From a checkpoint of a small image classifier.
Model: 3.45M parameters, arch preact_resnet, norm batchnorm, activation relu, depths [2, 4, 4], widths [80, 112, 176].
Training: ademamix at rate 0.001, 13600 steps, held-out accuracy 99%.
Data: trained on pen-drawn characters of a made-up script with 800 signs, 98750 training examples, 35.3 epochs.
Rows from block 2 of a small image classifier, named by matrix and row number. Rows with one number belong to one channel. Each number is 50 + 12 x the weight over its row's rms, rounded and kept within 0 to 99. All counts start at 0.
After each channel's rows are labels from the 100 images, of 14848, where the channel reaches its highest value: "strongest on" is what is common among them. Only what is clearly more common there than usual is listed. The data: pen-drawn characters of a made-up script with 800 signs.
# convs0: first 3x3 conv, stride 2 (model.blocks.2.convs.0.weight, 112x80x3x3, each kernel summed), inputs 0-79
# convs1: second 3x3 conv (model.blocks.2.convs.1.weight, 112x112x3x3, transposed, each kernel summed), outputs 0-111

convs0.36:59 27 47 53 47 45 58 49 47 65 55 51 33 49 49 72 57 60 44 65 48 44 47 40 52 66 47 55 69 41 32 42 62 39 33 67 28 45 37 26 39 47 51 58 54 35 39 53 61 44 70 48 24 62 48 61 86 56 61 51 53 48 59 39 50 43 68 40 57 47 44 34 36 54 33 45 36 60 50 26
convs1.36:49 37 53 55 48 25 62 49 45 58 52 51 60 43 39 42 54 47 26 38 48 52 52 43 48 62 57 31 54 44 60 39 58 63 49 60 45 47 60 61 45 48 58 00 49 51 35 18 26 33 47 38 42 30 52 55 52 31 54 52 37 48 56 64 46 54 44 32 46 22 47 57 51 39 67 44 57 42 52 43 48 83 30 44 67 54 46 54 51 42 54 39 29 38 46 55 55 55 58 47 53 48 47 46 46 42 32 48 58 55 33 50
strongest on: dark on light; thick pen

convs0.53:62 70 49 49 61 59 60 52 62 52 56 35 60 40 55 49 39 41 61 40 44 60 50 48 62 44 66 39 45 54 42 68 47 82 49 68 42 44 48 31 69 34 47 60 38 61 63 52 34 47 58 78 48 42 35 40 27 60 27 66 39 37 56 45 40 53 49 55 45 62 31 53 52 68 61 28 62 38 55 36
convs1.53:53 47 49 14 53 48 39 32 47 46 63 56 25 42 48 57 45 46 63 24 55 39 41 56 60 43 31 61 39 49 20 39 55 45 44 53 43 59 18 46 59 38 56 68 43 51 55 43 52 48 58 53 57 46 47 60 56 54 55 36 35 39 35 10 44 44 54 59 34 56 44 48 50 52 24 70 45 46 21 43 32 38 53 29 43 37 35 50 57 45 34 42 40 49 49 47 49 40 39 28 44 46 49 42 49 63 39 52 37 54 39 53
strongest on: dark on light; thick pen

convs0.2:60 46 60 46 30 43 30 39 40 48 60 40 53 49 24 37 24 65 43 63 55 41 37 56 62 45 42 61 42 31 55 68 55 61 51 52 52 65 26 51 57 35 38 49 72 65 57 58 52 39 40 76 59 38 43 53 32 45 50 53 19 48 48 26 35 65 60 50 64 49 45 43 55 48 58 46 39 47 36 56
convs1.2:43 68 46 32 62 65 42 32 52 44 52 53 31 39 36 57 44 38 53 40 62 39 48 51 56 24 42 49 56 39 55 36 53 39 55 48 45 62 37 41 30 49 56 63 53 58 59 53 59 56 59 52 47 51 55 53 48 55 53 21 49 45 42 25 31 50 57 57 21 36 46 44 61 56 08 83 45 43 36 19 25 41 47 50 43 48 34 44 58 36 38 34 52 49 45 59 50 60 48 41 34 41 48 32 44 59 39 45 39 52 59 55
strongest on: thick pen

convs0.7:48 34 45 58 49 51 48 40 36 61 64 57 44 39 42 56 48 71 52 62 48 52 32 72 66 56 38 59 39 38 34 69 63 43 57 48 49 31 47 50 52 63 29 69 61 65 30 53 44 44 46 51 59 41 19 41 41 41 46 67 36 29 30 30 41 50 61 58 76 60 40 53 34 44 61 49 35 53 54 40
convs1.7:49 37 51 18 52 53 51 47 55 39 58 50 44 61 44 53 48 56 59 30 91 46 55 61 51 39 36 39 50 54 43 27 62 21 37 46 50 48 38 36 42 41 42 52 51 51 49 52 37 52 44 31 50 28 46 49 74 51 50 41 47 43 50 40 55 47 62 38 44 40 42 54 57 55 08 55 49 68 26 43 56 61 33 76 57 43 36 43 49 48 49 40 46 38 55 58 49 46 60 37 49 45 43 40 31 55 29 38 21 51 49 49
strongest on: thin pen

convs0.98:54 34 60 51 79 59 78 38 44 45 45 56 48 47 47 57 54 56 63 48 53 61 42 48 41 71 41 55 39 41 45 35 63 41 50 58 55 55 38 31 46 57 35 63 55 33 51 49 54 50 50 27 40 48 68 54 58 47 72 26 38 33 46 52 37 27 59 62 49 38 49 35 49 64 17 52 36 62 30 39
convs1.98:54 48 44 42 42 36 54 48 41 36 38 33 53 57 25 45 49 52 13 37 37 57 52 63 45 54 47 49 47 58 47 51 58 52 43 49 55 54 65 38 50 46 42 09 42 51 43 24 38 42 57 42 42 50 39 34 57 28 53 47 36 51 39 54 21 61 53 49 56 44 34 53 49 38 77 23 55 57 53 45 49 55 53 42 66 52 49 30 47 19 46 49 41 47 43 46 48 50 67 54 26 40 35 60 35 35 37 31 31 46 40 50
strongest on: thin pen

convs0.31:47 46 63 50 79 68 67 35 29 33 62 53 65 39 39 49 60 44 71 49 34 54 39 55 58 55 27 45 32 42 48 46 49 22 56 27 47 54 37 37 54 66 37 69 50 50 52 54 46 30 51 57 51 31 51 64 43 42 74 40 43 33 48 59 54 42 54 41 47 62 43 32 42 65 42 66 52 56 43 43
convs1.31:61 49 31 45 38 33 56 44 48 31 40 45 49 62 42 41 53 56 24 28 37 55 47 74 52 53 53 63 46 60 41 53 55 50 26 48 62 50 63 35 57 51 36 46 53 48 47 19 21 43 56 36 46 48 44 36 66 34 51 43 37 24 35 41 39 46 45 61 54 51 44 63 49 25 60 36 53 64 48 45 63 56 46 47 54 60 66 28 45 28 52 56 51 58 35 53 49 43 48 48 25 37 33 59 16 45 52 32 41 43 45 51
strongest on: thin pen

convs0.27:69 44 62 58 43 59 48 52 67 58 44 29 64 24 46 39 50 61 29 54 32 50 49 53 72 64 41 57 89 50 45 54 60 55 40 66 35 45 33 36 56 44 51 35 55 43 59 44 44 55 48 59 56 46 32 50 70 43 50 35 31 57 59 15 59 58 50 54 33 53 54 50 39 60 55 60 43 62 43 50
convs1.27:54 44 59 60 73 60 66 54 66 70 49 53 67 35 56 50 62 45 58 47 59 70 66 37 50 70 65 58 53 48 49 53 38 63 63 53 37 67 46 58 44 48 57 48 64 67 61 59 60 64 51 71 53 32 65 46 67 73 65 60 49 64 62 47 73 38 42 46 58 36 69 58 58 43 61 57 41 55 48 61 73 51 57 53 54 46 52 56 43 54 59 64 58 75 47 37 61 70 30 40 43 55 74 38 55 48 49 66 84 43 61 53
strongest on: thick pen

convs0.75:33 43 53 57 46 20 53 51 90 67 35 34 44 48 62 62 40 62 50 43 52 34 36 51 66 41 51 49 68 59 45 52 54 72 35 39 45 29 47 62 52 53 49 49 58 30 60 32 62 31 42 58 55 53 49 40 56 49 52 48 50 69 43 33 63 58 37 69 33 49 61 52 43 43 54 68 42 37 40 35
convs1.75:36 54 52 67 60 53 36 66 26 40 54 56 47 52 66 47 50 62 41 54 27 51 44 41 49 56 71 54 41 57 39 71 47 50 42 49 74 21 18 61 45 61 54 61 34 48 58 66 59 49 63 72 61 68 42 50 26 57 72 64 51 41 67 48 53 31 37 36 51 61 71 49 56 63 47 50 48 47 58 59 56 21 56 43 37 54 51 50 53 39 51 54 63 35 51 45 53 42 40 42 32 49 60 57 54 62 62 47 67 39 57 23
strongest on: thick pen